config.yaml
noise_aug: 0.01
hop_length: 320
encoder_moe: "top_k"
encoder_moe_every: 2
fusion_encoder_head_dim: 48
fusion_encoder_shared_expert: false
cautious_weight_decay: true
warmup_steps: 350
adamw_weight_decay_other_params: 0.05
Rows from block 11 of the audio encoder of a small audio-text matching model, named by matrix and row number. Rows with one number within an expert belong to one neuron, the router's apart. Each number is 500 + 50 x the weight over its row's rms, rounded and kept within 0 to 999. All counts start at 0. Numbers have three digits each.
Before each expert's rows are labels from the 100 clips, of 14976, where the router gives the expert most weight on average: "strongest on" is what is common among them. Only what is clearly more common there than usual is listed. The data: short pieces for a synthesised band: melody, chords, bass and drums.
# router: router (encoder.blocks.11.mlp.router.weight, 8x160, trained with AdamW), inputs 0-159
# up: expert up (encoder.blocks.11.mlp.up, 8x160x160), inputs 0-159
# down: expert down (encoder.blocks.11.mlp.down, 8x160x160, transposed), outputs 0-159

# expert 3
strongest on: clipping; text has "clipped"; white noise; pink noise
router.3:568578522490533492524464522508562492475504469534439524526472475451508558516580492533513485476371495522520409547595393537503508529502487466581534526452506474464510535566534554484516503508492496501606509304557460434492471549562470510489534568448498567497448537437595482564513477502433510458466484445527410517568474593495498599455503676519463582543473475507453501439529485558541543493503482472462450483459576556468459503526532544591464505614468439486463490519497479573369466519501538
up.0:476418482511496551527503511467492588546531461454553526529486496545504417441487486607507452536572615472508485495546519497608494523533406531398477473480536490515642548542543411504430441417585447474597490487454462485505430509471466495511510486552655515486539485428492475529535559521496475486612469427451566405493550343522488552442464605498525506436434473497484488539528516507537579536488459503449482527518479488446479413493449484482458484491504443483474606481544509511410498522418528
down.0:420505508480551482564539500459491494476594463565567486433501476381546468591511557414551475467493597525477509540508469406414547460511570501491456481441514519368481509494413481504500484564551501550497490577481523527510440532520471469442455508484518445490524489580571440480541437447526456497500559561463528460525453531531571530501511472503468526551548414426574499465442480577570477446558496546368577529481516542478522453432487453498578440465464473574513455385388536388446495470537613
up.1:577496505596491554412488432579589514480490504570466484552481480491595499457522464478556484415475531430447452562460514576516536487497548476556402502506480580538544402555459402492513484511508517479494501439507537436540510451429511460470494513547504482556451491455503388561523489594585526557507464511585548610445452442553387512599512536562521402517394464504504543512480488513486509478452492479536577498392451373494469531504560457488486420556526505447566453518527577491562443435530473
down.1:526500569462397518480554584472498501513402485449468453549483550524439522365381560525569548547470538486480586474586550514499530469562394391462465455596476495562485547510559429564440549529499445546478484541478456503467586525457423462522580505543481541531542442543508505481464496478524446513533530491415477465657532569473478545427524515528457425547476482518533473508449477511500469500472449478503488470526476526482417513420470361536580427512492462444565463447439498493576494441576536
up.2:519537598522528469528514520559445554546529501514492533450423566639505448555513500474420514452531446469509488414536488493516537407520525467567492395587511531586597411593482483475472479544515494489396458513501495471537410546507458532468487453612572548519555406494463512520434534450517556553542529449469435436525579469516423508519512436513490558472632574571516429469552529486500511519458512495445523504570549478611436572449549429460485464531506543458459445530489415456505447552542562
down.2:471598590526516502491509523444560521471450541584486469465453481530478505523366475610472495615610496349476465471557450392533413473528509486474478486612497470401580527456496434481436525433477488496540453473517552570471517538399521483525527519496508471484545542530564532518500462573515506565546496543523547440413459489470502524452464509467531503461555485566447577504463503492500490616497479513490442555494494462513432565481499573473432540444670527539529525512430485558569500473497427
up.3:416555514455533418533489511536450483483467535403514454473484611543508545517486584553516500455557540563520519366503463502533487498500441454514417481477479564512490463501515451549528502522554484539468407541554552671478492499483470471535623554486495448477450469385481505425410452514577561505439491489622507545524500533561559401428569361448482563515485466532550537446501569528488518422478448519531491542465628485539420555502518494552531527525535500563521464523483468556528464501534537
down.3:483460516502472571531469542506527457542459461464592531454486458646534455494549553504526512569599326485481529467438468446593517534460546466518437453471496501405471471510464558578539324508522432419514510457554486431547470509432499507597460514467470477491521526410492494438502585493523466514499417481444499568525489552591537547551509452429542603512472500518431528466577481574625497507564493425497509539431481563527436504490459525468456503535431503491457452445524516524495458449496488
up.4:396562575538434377471504515486533489445449469458484385491486516485455408503590561483524494414548533434438514442519581504429525496508547558472415505577486501495513540450547514460541524483545466551542536402621469472478508484530433522466582534491445522633452510509508455504465509492515514569582469389537467496622526515518447501551491471421486498530520497539547626484517415523477520517516452485450490531508511512595514494502466496425452505546521409471472455509476429645422422492521466
down.4:523526605487519495489453569519591433507501446532469489518436452421471485478543379506524422482471442462557494481502368493533498488477546442449460499517514446532535607429430497544444473467506652522475489478405553432495468481549506480508576421542456449436452488517557502389500512434475489426512513502476483509499541465515602485467631444481382482486426556527520402568519559435438433579455413494460505513496532447537493528440476472505401484509480542491524520477506482503381491469447454
up.5:463461544533452471412429493508495578525504487471613493470553520520537494495520476527504532436568336475483535493486558538541479495511436546565489566509460584527460562468486624476422568524563536509524523507500463541585464492475388436394513609450483518516464490497485502569544421501531456457527555599517535418545640527631537531497510557524474582479455512509554453522486599425527465538453406528524527457447567501509460534521499447554513530465468579487451413498564531557521492519490538
down.5:541450527600498506485496496566469521511524558469542445526471510384488523470486426555484552469525456516543487394504448442525501554615470570518544502497418521506485529497407448486449454485506463493523477528551634531530509496616525471522385406468501545387471469452488519554494531498507476548417580442464477505543571408557400518447549514531508551460398478442492423495448485458570437566556489425373413515552497472583453535495505486511592526572501479480532522571496456477525567478569507
up.6:585500528516577529554508525427504450517413508464489456512523343529442475483511517493578550470515505516532482426530489595507504468573435530489519472512501367402511478474481412576537474516465475433562535485420470444523473466467464489488549440452521515491510533535485565508405438520465466465603518576449550616536622446493574510488563491503460524532594517494504450535539527472511462528487474452534478435451499476457505537450599417519478399515504535522536371530524491508486481411651446
down.6:568459500480504505529537548544485457486402496496458524459511497510436442561539532484529455485499529484577549483526608587585437539566466559510534545497468500564498554551575578503537523434508488554514512451535491459458444409429578518482430513473537401473494480554528429414574563590499482423507428443588524457526443584626416508435499547445469616629542527485497593519545558496457506462509492473496559544528504544451428403486435520567444566516486424491503464465509425441458518492505543
up.7:523479482494569512494552439458454505522485470447598514475515499525586482493457621587529519450561586452481571469547525607517482431472456512502402455466425446480479567448486450523491561414550539494431561494516436508617620412439475509431519464415546620542562546530509579513569444503568513478471416543476585514455536474484514466443420488507449466489556580479523460555519439424494477487467534540410454456514536552500496483446567439543488501526502493562568439472585513471555443452536458
down.7:464554564368511504506523493525465530427575598497469478423567575553532445435576519496468579478556508511560442485554456574537552629522491416481421447586436510482529414568427567529494460424418500548517511457588491502524485461512404495583433485478486501501500543499496461487453502555467518416462549464600473542472458459513522478446533376569547458509477499470432527465511500506480545539511427499503541513449621523523589554544457507608533522478399513509500480482469467402451504519459524
up.8:476541477521492472407474434417544497582484467405448477581488563549541439440462579493497501561502523461446394520440425469568561569488565582520478430493501470548420457447520439471471552471463499541512491486498508537396445541463434453464467495592437539428508517554524500509535553446573436571494461515495618516525583604485526469475465491513353532470538493505457471520558485506501460389468548410479543527543504530513547452493522561411550531453507510446489425504398492555556532583577465
down.8:456530559497497412553591559533491553506435529454479430468480448460478534527447456511488510580548478478353440563558538495401563491470610489454493522501486402485464534507555531474416597545450570517511462562517440502504523543475520592553554541469527507475515520381452352505522522469500435502448470529532522495400549454530463496490594409535536501560502396431434519482462496519546490447480469571567530494512467535599483586485521474509515481535591532465497471450473387546490470525420550
up.9:476503435537502487476497437568534458530508542463426472465428452507456593436526500594432477545480477549498520359488527550461452481551551578446443536469573588522404491519457557348497511573451486512505554471529549599487467534526462514462513508529498428516532580455538480576410526394474497461495523603505463566476480504519530540556446549515515533461466485425497521447591415537429549518516570500347410513492485533584544463536535501471431452564575471558466460493465521450496480522471446
down.9:463440429540559543446544504534490551500428445555498482482421578464532484546485453465431591444497557449581483611498485487557534540541465484560492516495467482508416594432518522521496429498518552559508516584517418420461566409452418467516435486394531495468440561555457527443527484509552495435490517444571425503491494490506495427513449558587505517454540426435566439475524569398500478494481429423430561462530546493462470455487550534561498521551497527474466567433511509548643619475470441

# expert 4
strongest on: quiet level; bass line
router.4:475460468574557478470503565391550574399507520457550585527555566523601480428497468401567510454444489541449536458524440429395518556511509527470480471537505476496461489573363441546641494508526560544479446524446480433538524511495499411487460539467483474527533377561539588504542534509497521431540547456492446558421490508437471559473454381486508557436555487524447457552542463501540532529526547528580511541462560513470492528493513506522515535565523567435636459481468497475413517463487465
up.0:482462492513465486488596406483482506513475499561567510369509460497463561451445499488507451452507518460477490497542551463571430531467498482512424554499472520465459481482520386491526479545528523479528553553486490522519487530496475433377551482543507534411393593524424507445511481511414573557496485446477536512409435498419551469522533466359556554583519563562455429454621522530533631444555474560459573431486455593565566572551440451484493516508521568442468519493567477496444507558498476
down.0:574424532432458542449607550513526468336460572421550441593481445551569609487563498405502492483520500483545459431461468494397443521478451492511479477507508492501516453529499509491485510435547531517443425514425502509491573451559431430553453504530565546608507490523544543523570466590525489583452527448466518513591439468494518539496471505542423561459549495472464554497539571628520540504490494512498441556538471537585485426513531525562532534468446463520509530460485578504415587426541428
up.1:437549516471435535482492490522459474508561505453563461609579523434541482490491453482498444425487593497479422451552455425500461501529419552467575488459503582482593506506490458499459596510454546428536530520458491364531449496514471582565538471520377561410491446536576538608421484473395548445567543463477468499494564523521488404515503513490552499444533440516463561534471511448531565460505449520560455440609602621598534541523505491501540504480466538520540504485567498546446466534535497
down.1:422494536492528464604413436442518502429506481534542487404603512501389509489476531490481520507527517605488371418457584528507607431395460484497491499501562510529448484445417540568548476531504485561528597589546478542444514453530485449543550474470452529521499508413470522476451451479472447471500529443563523577525438456576483455486491544586516607493520565454454557604485496440529495471542492544510505457635541469528484579514542501439472545538601518530479523456557445546561454470514459
up.2:556556529502500509509558478524510535524511457515475594541529442490466517488516533447510467489416515512432591425501534599567433570537542394508628585559461542519557479584514566518492433581475577565470486555566480546493558552543563487549395469495527477455493463490487464504513529540522471540565456547528525524570512373493512465492421496473514505627600510500601474592526529432528567414461515479545433447492444403476536512536488518467499451433521618510409565469485527468452457481545542
down.2:469465590520485447431447557541537441535524432534593501377577493468519509472414493577388521486572592544553426429511472502413477494443473481510595483501469522368520559507517457527500409512575412482490498547492470456475603478534495482468446491440446416415556496464571544534486506456535417476455445524553467459436505450440517440446513579526478495463491468498576455510513532506466580531438442495500490413451491505452450488369585559532469511479552465553438546490500543530508401533520466
up.3:481557541534536486502507517545502465536362492401488495495598613462490502465478545468518456506537469452537430496438568517530539444587418578497433512489481482492484497441454474447525467554463457520468414512444513503601478415490502511471507546430436427549535582568544548476534534482413456440630364536473428497443439534473487489527520489405485460477417435484487487418396524529507477425522460521520500519566557482446516556511399546518563452573592569491494512453478544442529516540424545
down.3:524505514518503516474520481573517395549455518509548494506529595573551492517521493465442462527540505467458533472530420485520490492496541546525511504495378531432475388631534508566438537577484650519500579494426506509491564581543559512547524504556472521506489404475462474466424572533520486428546496485499461543440521586523519547463484642616474468567500476546493508393615412501481520531476438544488542511440457504553426476446525519465573508531403431473582497508430507482487514442410511
up.4:524451495504549560486480604541534519414585520491522468470412527464480507549494555493485479497524491512492395540560309472412416435564496496420541548502513473515492519513539463504460546511591513496458492465482506569425479490587509432481491416573448454494530483426565573480553530536542502439484503404448620447506482519523489563579543528526481489539438507481490455437531500477511499473507386456529488543464465637534491485468534461565484543387558459619409510553435508541563517497503559
down.4:566480491379511521558469509427502494491535460457467503509514476475541567455356577464384538420506510566500465549557548520534527447542516528489554467507575503460501505572465460501520551499548516534357410559499523482590471522556519507447450528477481482531489478465500484448386567528590566450393460504473509458460499547462482429541538506495430474456547609471616443511517462481476556557483398485607473532456411494565453498542490516512483606458511547477459591523526506522395464426486495
up.5:626569496481612509517569496497480522541377595453508506418454370403461521454464456446542511537437506613514555607528489497430446517598428390517477433490485513526447532497452551487515567462463537463508457540501505496541536427551468459498531433458395565458504531411518495558522539532556487492495447533470496541507581474475461519508449555444536543514465583522528469547469524496464443515580526435502491508518438414566486459506572421414472428545413449535476546456540473494504493482424548
down.5:527539498581549510458538549519441473569522524555475528469595476497513499554549532486508595499498573519472528507452471447478531553481566489462435417459523538528541418505523417375613493495461424417442543444503478558514517514496483478416537444533544530596484466617505426428543471483548565579548538500472540591493489550463481459484597494496489496462512507490513463472581607482346486569562447527575487570445455452535449473513476501471490502563422541452539375542513448413495564450484497
up.6:510505631468497452536437480464541567518474463562508547542454493511625450505404542574577517358466478488465510563455529445512467419444457500467500501431432566518550521417516527424493578486436553543501497569439527515442495497540398424510549493428476472451439434532515523476503573556508549528485587483561475430503475550537432489553497523493497507511504500480504469490619520507524479520400528452544539492500459505523462511379536581433442613569487479590455525594589564524506482580524492
down.6:405475473382523463516473430475487521491541505565560410512550534533499555495468451589512469486530516527467506455396571572588506461476484478442472552453457590591461426436555517493458496528547488477491410513552488518504418518499427428535515435558582531498557541463563523539490416526558539448487439538508470450450408529494529469507562493499467610453530432483565488442542613511464556562478518497464511599440503538465491554564524506526547464432476468462613489486392532392382461461505503
up.7:415527547493478501490502598413549431444418481564482519569478509479475466445537550471467369417548461593514506468470511561436497551490586388416491539512464564464506406463513565465468538533522513532531480448546488467505444555503532516486488489467401530519482560445473502571368469519477531497489519461514565429493537455562530525468567554530479428510519492505523463533513555432624490508557500551512609608448521519475545439471501455565454478479593538423592563580531564495524456547557411
down.7:495436608520479528445539531468427566437540507514523490478492493452449537506502504466521450418456479464484511518485477482402427499425538479447502495597493500577455441593586487431465449446392593444500497500518438494440473495483520567531506513402527449499518484493424520580593564535652479500456422501602412585453446415519480556576480521482569527541476510560531572528435525595523422518523472466564448454409560540504454517466506559573442513463478478510537472526435557581497499535449536
up.8:405488528501449529618475504439452517498443539571501414578418475576485445485552524460557399479487434512483495479608470530525450417528499551504608422544432512548475473488522562530456534532510561460496609498532478594444600512501457484447534539530420478512538510540413528523506471506538457609522460485507533542540578454507474489483455636494550483381495463479504497441424424516496495511467480556513541484516472569535499404516498549544568557511489517551474624462478439431448497566595517
down.8:583515548577426471460534469490508461486513591560471499532381550559500519470459480414531511627547582436561559549602515569450400468478481525498471522488492477477467506428463497573543488551495463428504519476511464543448543435438474590463531414451538527531505564495424523523532558558496430546520495528495459513492496481425529494467476601454554441439542518520490567504491378412498556551485401485415432510500434633531538474477486504524436481532496436478458552562493538482440597607480535
up.9:477426488553467414530573469421508543438514489528480462523543521534476556519509492467621538447500397416517489557467446485562493621445505417506582512376538516430636488540458454528574503516483531628561557352476444577519509474538497545478436491476493481503517492425486521516566463522524464540461549546463453537457574546457459523517518531468521560419488442456563558436499540510493424551425542594455505507452502524533514557644523527467504521550541517541501492484566537576538509464492514
down.9:540374531514463608560528526553543454526495487607413391505536436520488527591547477542560512425496532458486525494569528495401404520395546449417418516464493585502509441543525547493510438497496519564516500477535541506518523485539520526446519483467542521467484536461622523522552533480486576555519466509449485543526561528447502523546493545463443407421485515514499567461517560459511509585491532546602523452567447525435470539469425450475534502492518486615443439504612479502404534537520363

# expert 6
strongest on: thin (high-pass); quiet level
router.6:552482516498418525492470413433435600484583466586463495500388552412419455448496512426617504479478483553515530594512437428435495474503420431492500465522450443533418518577559450487456549450503518493435531555540526471540487559491512453505463503520471450432463485497514505481391559486454569567430525508541552554500529517505536467539419461451448406405512547478471534565433501470558506405541427457434444484512490522493594523555511456494547446449534463505494496614427610514486534445442552
up.0:532522471428534492579499475494492423553553489512509447581423476545473559629469608515573592452546549449486513475515488479509620480440521497544500520538386577482522559484468546412554501486485529468539590507434530466529491464506520558445556460580487520496492482407549415563542532513493510427601539487588464488430543463478460592478527549451486456507440538499565369586424520529472508534455505478502510373501448516487508530386499472557532545444459511419450498451547517439544489459518431
down.0:507598551511412509542489519520542470487484451483474543498414540481572503534515511458481509527453489480465466453644576527530559432489461603519543468431536508486475451412450505421377518492483512490491527526439554534492508544572566568572510562523409450487514570499571464480425554474510441448548456394470442494558574531555477557524417583475569458517503603514551554391463543578489463562558554462545573422479508490434455463443528474505416508505545440500538434572435536517470520579501551
up.1:554443515557462532460508564580489503503548447511504474526472461528553508502450468620537546511457544489450433500488581525489523410457469456454416463493426483450495554483493568528475584519531383535483515495520409553576432569454611565510504478501470463611549556512487487519491428492562399566460445571558483520584494495567463486472485512504505488558531534416532542504557472485479496583442464516445493443422464416541494504519446565456470526500613469405539601415462448510568563477625454
down.1:504465445557533439513493527434453525590433561561447470506545467408535517500597537506476546514542469456538495474557508472529567490489519597444551493451467563470562537454555618513435539492578546549479425495437475559471445464559441489460465542499415453469448497460426508483500510484487550481455546408511424492529538458434496451483519354636503533545539508535515552432524570461526520523458429379493573521503536458485432555518424471403521448524537648488463474498442503510417547438529497
up.2:538485468526589469503402454511497450537484489545570481494579559573493545492487559464540548432462468529558477548526498509497477433504607524542514442417534501611524480398499483447457555492527497538558570634439502455551506492480408437410519478560432460555407496463469566537490491541515480461499570506493504463503577495459464451550605526509490472477548487537506384544540592475487622567514504535521533493536586604502390462533534581463489434421583507558506472524483469574495504508529599
down.2:515480497450556527493535488430534394492560519554420457511451517478538450514499544475413492525503511531513588576455517493550618485461526464453523450427540511548535486439498469480507484503527481483508467489593531468585532602444552536506438473571471516541547478531463503499497492376493552470446445597475476548520529467485471504487494567410456539616521486499462579440506429504555632596458545428499495438470517630501450449553571490531485496567496389463573516540557569396425508493442405
up.3:529440539494492421462494451415427476479528518558541607469463493535587410446527518539465499575440535431513632555441455565463511554491520572478505448540452477557429474413468495527535492509521464402428507481530521489401487405447496511557550449550482490539453350522549440438503505537460522575458531467502530559593578560481481480512468461428508494495463509553549527478424436519528440540478582454441430578504563533421492486501492444548393522509501462500515407539501602512523407532529513
down.3:519503456511508446502438521548445463471401573581408484574492494414609460479447562470483397489447444536569507487453504503514496441467484481557427520502615467451531492456556454476469500575441554436464502437506447488442509403478517510498492408420447610388513496458468507527503397510503537531413514485501528474571502550469479575531472525470461464490548456592588470526532450567459585546564504528556449559509464445474499494481457638522554482431454515431544518542510506431476418536511598
up.4:567480531393557407563479586503545499497456486526475429510492476586537447356503514493497524463511493457536452468459512489435503558581477521543497460519447547551464484662492475589463566453488487491623616460554556529580463526461506448533472559488495501662588490505452500509486491478409505542490523445488531498502441530471511543463447542538494499534454514453499447589484372538410441447532473474491474529450435425429541478515507464478570486462533433553511457541423576497517561508550521
down.4:463555464474521564420437423509535508485454512527489490586472445559546452437509574406520436514501454492427525507562410568511481557468487582522489492495434515485436535551546498494405455501422523461544355456567526443509476561441475461440553541445549521494594432465508461534424577451496581501466454468503477457367534497410434493515494615445473463453478556462549484544457401508504515543451478527461575526461563457587383585449582420538507497507442489456552468514460482525496510491497485
up.5:499556499500465461514429399500456414609544515440564476607571489482496429554525502533496555499492477485496504502462503526557489551596398497499363555538536493490384461475552445546484526498475533566477576479489415521510424517586553538596414479513438550537542575554493509455496439546523521514461497464462482484454509566505441478497510516507500380512438533555585446451557591508527531524489510493487603420521454477484599537565469493456489494485459512630451547538581543447441453405457493
down.5:466564465433504550514543460489432524488531435503458447464553494486464502540400440532576582518553517545511535506462497439434527529501490492520446516459482511443468381532522467462422448463482480493573506538520611479443526519533503482563491492433496589462533500473454403498429503487473479614495466507494476465549501525534436536474399477559539389436541405550542439430591555562511391432500456486594546511540530462477521407514426525486469459504467573551435441446553588503491432487665491
up.6:512413461435486512508439538560523534550522586466539532535485548483471540521534451519474515505524555428479627504389582560452536604483563404502417476595526517583423574451583466484465451463524491527512507522474515442594595474477495553539502474550453549507539500482520473536448495596477424504513479484529572478590459484569529468455507480515473544513573504539542575411489446472364505473496448507535462455508475596444651459484509438445576547533504421461416455488547526505475440472528525
down.6:421423507568548478475476490498551451524544440441499502530542489540567561529417440515465511470484400533542564503524546517508520606411479468609557539484528389370581469486431486489424485462542564568545469539525486536510544487557613421493464526442519412545499513470538461462474518463542521518442486480496486476532491541575504570446486518503561506404549497471401460480492450438413468399519519411445447473512501516519480613496669466487466451424533417549477502482559508500464492490496444
up.7:549558463476469532509543458419456408464569486490423516496511569543489582492537544460533554533513479538543488466492587454497535569493465517414501590578543462500513513484506576523511452473487433434355563505425494473532514671551539519499436499526480484508447500625504434484445447428509533483530508576608569473497441526535366528507550508554516501553519585537484464453451526458528606471533473521452474513543499403494378413483500506516490547509560452517550570542516470568516531545544439
down.7:479431515413558451480434549440521463627488438527508442466573470506475514514541537497496559462532482495416545520600529545496538503482492581503521514597417487541515430453477505479479566524524521471518436508483527531460539465442573510447580456550394444543582486511497532505465459501447454445424461462461492528489557488528506468558606524606550460479556540572337589482515492517623466530598492382478423471412426496498544458444499488545518545486498503435399511459425507480528484519460542
up.8:500451590585505437487516557475454451587536486495522462629442464489466456532401499496524523495386532485467568474518501500556514517532485467413563509465375468570474578463497472513510586599406504465427548449466403417515449455468502479445495500535498438461527406617500475468448503500467445561495432562486536558496509495522412507496511497500453559514473476539498445494398440566525517404533515491565491534459519481473555594492532411531522381504521533482378479570494418572519534493485476
down.8:610539420510498540535507511555534468546547579563465449508555542478533472550463542541524549512494500458458546457554437566514448586534514532432412467511476374551516533521584545470564485538544513409456446476391506490402510521450460485546456475504501575565524546486505554547551542472447555448519484458536593480385527498515453522495498452471572427473567524523482416515446495468546528591497555470423504514500527354494528520492520563555557472430609476559412580494468499603535437448457457
up.9:513570534555450513518495533536551484481496508490575538539630520496472487484516455526520563505488522497475474462480528526455438499478493557526640384507501525533459597553531645458447464461513580562558522526524549560521457472555507342482553502529533500435567551519493521449487492514538462560522451559512519562545480528463516456519521531521486553527517506488541597564540486458491385431477451464549495471564477473361424479597491485463496450595588548464515598440402529479456552471605509
down.9:434525556559544485530521381394457458483444578402608460493458548502471434502531471532629470543614484572517569480530518441497539528494524495403427556459554489504504459632498496475570561478427553475597448569479499517500531439513479434463469530567544494609425466456501455466544445464505539546532449521568463543545549586514565514490532511485524478497466439531522465498449482545512514468465415386482407511459550486544494500396489543549413526500510492557394469525454527499490560546499498

# expert 5
strongest on: clipping; text has "clipped"
router.5:481494457473517551517513496465557497451489560512463458450416491484535568545569537595450526533510429557471439490516473462643374517424506546514520500540527522511472591582538557420497574471470538527545523545516545526486472484423477519528562465419534522599509605460508390450562443551437508427443529448535470461508607470485480464540464466531459543436446413545527499460543556590450518498465576487595567491535531404501493571448432545450575474492535543500472508500565506489513416568552395
up.0:559456483451472477513522421635474520519560493592519478517380405561533446461531556527422547460514466586525438445521494467552529510540526482444460409484495570516529586470495549513490678592531502544514542518515523478523528511462548470493551543573458532456422499554466519500454504465436522502462421557473474437540587563560457467536473530443571501536542571533588548460450526576500435504510577481477442522462565512572351442506502460467496539589522450531596500516536522519551519508448545
down.0:469568531477541492407479560579586459494404462545633456554499485554580498442376523481547383522441430570476597371521541518555536540506490490372498486401494543515388487437477479477457560503494417491511497493465528481553558472551484536576480458479581509513482465506582564500501475464491574577526498483505504504502514455542436486454443472516479469451480513570618550515428453479559524558511573460546558485572516427463462552532468529478501439478492438561601485508520486533438531535537499
up.1:498531451458523468517527451443551442493495532483519481415482447513596495431550522438471426466455523415540459555501645462533443545544490487518450489434499456465517454456529471510523442454585424465495499529525488565499502456423449439449505460541489453554499424523464522477458517532572580531526464452506517497480497476424334498376523487513497529467499516471453480455586582503584459528431560560512552516566415592486544512505530485513553520430590506465522596464506580404668483520536520
down.1:578443470444488536536523524443460501526495500510599355485402459490399478564579468526475346467496553466529577375530453487514471421576462515554527501504535520510481470498593527505535493477509556412547533435514547456409499504545516477581538529518450510583495439508438512491551541492430419480487453451477466515545534539533506594528517447497653477442455477487446557487495559532585514461444486525537473551485466552521468448510465505441460480404419520468506447478522452352492455531503493
up.2:516542467522552522439534502515533465507413513466524479431519472487501539530451539568482555491511449465552354533487499521515481430447475461497451524436482537473588577441430543571506466520422480516368542488465423486554485459429494452489532477549570526512495422573503536505550535499545586411504509496490538651587462459462503466535461520609543513459469584590507491508472416439379543395454516471447419456515505534545472455482461510573487593543482535468499588507535494565453537489546381
down.2:435471570647414518446554520561494620573516456557494403453522481487410450577471445563491523425496548556527497532445552538509446518527538559455448531458550558477561454504449427496364499528486513561469499432490469506398420524473632533542499407479574560500491519559448527480490596512542539465520459508444406522449478541473457495520490567527478488433492604480506501508481544469519411532466518577456490496521537472583430493462447561568488437459487502413505457462564460479478521479558453
up.3:470613485523488542545477505473489474495466592452516532451525515417486564495583507425465557562426470496502580548456484426552578535534513457458450503459474475527516526555522463473578509445567511524474448443427571558530519573518625590511459526454564491480473523566524490542441576427514549444511556536527495423586502550530419474448479568418473496465439521585560410405515440451483513494557448609488502501448499514470498430531480468493590458509438475471558422493516502473567407404616554
down.3:511494500547596527461484528387535495493466452510460466356457507544529499501487435442464445503500505482534532535559535525445480454505452468510546521494469519448591482513470431565461571516531488517553496515460475521432512551396593488445577536473490473572514570462469461507497557553576540407541545524568514444460480503473641570482505502507510551478525449475517415488564478534496419517587485481546479521423534427446420539534564518555624393615614466471493447523378449462508447503483437
up.4:498517500449510513390401577472580558452488457555461448511511487486468502519606518604483455471526512466471504541556493469597597506410529520498466471487502470554555377478552556515552512497575410507493502549548453447493495534508465534577607576542411502474458425490430441499628544503493559501421524491495450575572565487508490452449400532524425565559441548504531544554545529467511489519486531537583516517449411493453502490587478462537443457473431559509531399548523457568537493425567505
down.4:567492589525522573568479430550407470561522474453529527478541441469506462455513509510445530473428560529514509511563464370436492461530523471487587585616473499549525499414407540528470444570560459453430492510465479536573521515508439600514502524397397500543513444557506483530458523440391460457570480438537578393515555555628483520572476369571513473426534487517553536567471486540540514574426515472548512497472493489474471520472527552549477494517474571489459470506516442547496467521495424
up.5:509616523531514453426521487420448496494502539447458501550546546588596535475490473428491461591488469507507475498502482509413467531435376556484500463463441427594571471505484468482457549545608510563485548508430383529363463398498497460446526444439451500446520541479533456550522447529487454450457500574464548482571511534512480438509477535434572580510483420463594444527488492550479499510491559373489485455561550493431544534516523435486491476537471495485492552480388457511495611544557562
down.5:454510498531468574486540438468498436462475476439460506481490554535659534417438548542573575602444454532501427463411501545477554459454516466563540524524594460535536471473602480584513444475546479457541443531497490402528461417506460449424467505409510455530470507486525511496449570459514527577530484358594518485465540428572573534538571534497399577465499490475496546505582583501492449450475527411504520572492577409507560471511533512523529495537501504501579536500477508541606483453531469
up.6:478483533434572471422462516477514575456519460537535563499445486479501490571577438533436391531603450506484508589495528569447509579493497513508459505495517532485465547378508466579590471402586548505558535545517451524466524525524577546382514524476503569519419429522520438425527533522631485517528510546579556627511451536480488521429579476438485522465510399513534419546382505496534612489474450572482587443492468460537559458522501476461455506520481508514525534575441542459500474476514499
down.6:433422528554444458514432477466563498453489480476533498494471587532463468530522534494507560467549525515538470500483505520524504598416517451455505580485480540559546474511555452529465566562504537556470430477418526504491594423550559371601354587465443455446517532442533460494512530440513451565542494543498471501558520536441520573457552616529443515442548518498540420504518577506488415400497513459568461532496396504482455493483456476538417503523536554555502492470374505516444519394384503
up.7:501507439453483583477514455517510499519425518592398547494497441461538483459480515523411482494473530431433505504330480443504514523502462383537505532476518569513488498472425480531458483496525554354442474444518460463455377522569437524567476499429541421502487515552616465456429524502527543492459567525515518504504504469497544514581581493587454460473493561498527470553593551446548586488552403513508495404566617436526435496584490506521489544515541567488506511430505555451504431535456456
down.7:465498497472557528525477589510416422435515522383510500392532496391621531542494398448502498530487541527525456500476490520484379522410473469482462490517552457568511502603431438519534506526360524382394480416516534546474539526556440567532439462438464485549595484478454508528505509506476556491546554459604542500510528444559457417543493593423503529509513483511493492527491488581496514493386448512503511496504487576409534575511555515505499469426514525544521481418473528516416501545532451
up.8:438498458623436533495428406595537555589529521475419443463539457533544412525444472436561551466556535515495518449436455449542450471590545551587578578519500464559546434487417535497411510554492495571565528418502498525536550446497455546502556468507490465547544517469484461485528432495470480503445548544608519578456443551465422529558444527452511543515588416531541504518406454481559496489553518481515500564461560490473543451476401358545579544510473501548462426510538477534529466511535542
down.8:474587477542506475609466467524480460537457530555477568523448487493521566386392493535526413525456576417530519476502462486447459476467430623486370454487570443446441531375482512508488495502520517467455466530370463556532546589404510522522494481504539440579444543469520530521467501439502498506418454532495499579505504530571473560456546527447524564562561446489579427501517494505379525551472418381547492399417474489509453512478495493491465562484501471466482475504462512413494493506499418
up.9:509520583509453469498472631420561515464612522476471522538522531487499478527551574452611502521566508478490458501509489517415551533419472598493567424514569501421573502504525506522481545533395434522542427478490544556482503433498450476473516506547515436502494539449562518519489581590564482499419538505575551490564481482511572390575507496473503515418499410461653451516512541440513524492569455440572602636587459512502533522543478478530498516573556503553484562481554502443510554513474512
down.9:460427471474463563503487381504523563543476470418509509471513480479487568573549516463541442534427493527449599486497478539478461440465448476523531392532604575555512468562408448476521487488476490553496529428447464466442540540526485506433579452495508431495522428459608470480544549588531465444421554482589561587475447489529495522426556488474497477509494505535423501495466490448455506490578427363443477428550368454521578437464423470470450477552473485486496479546597542548563520540417546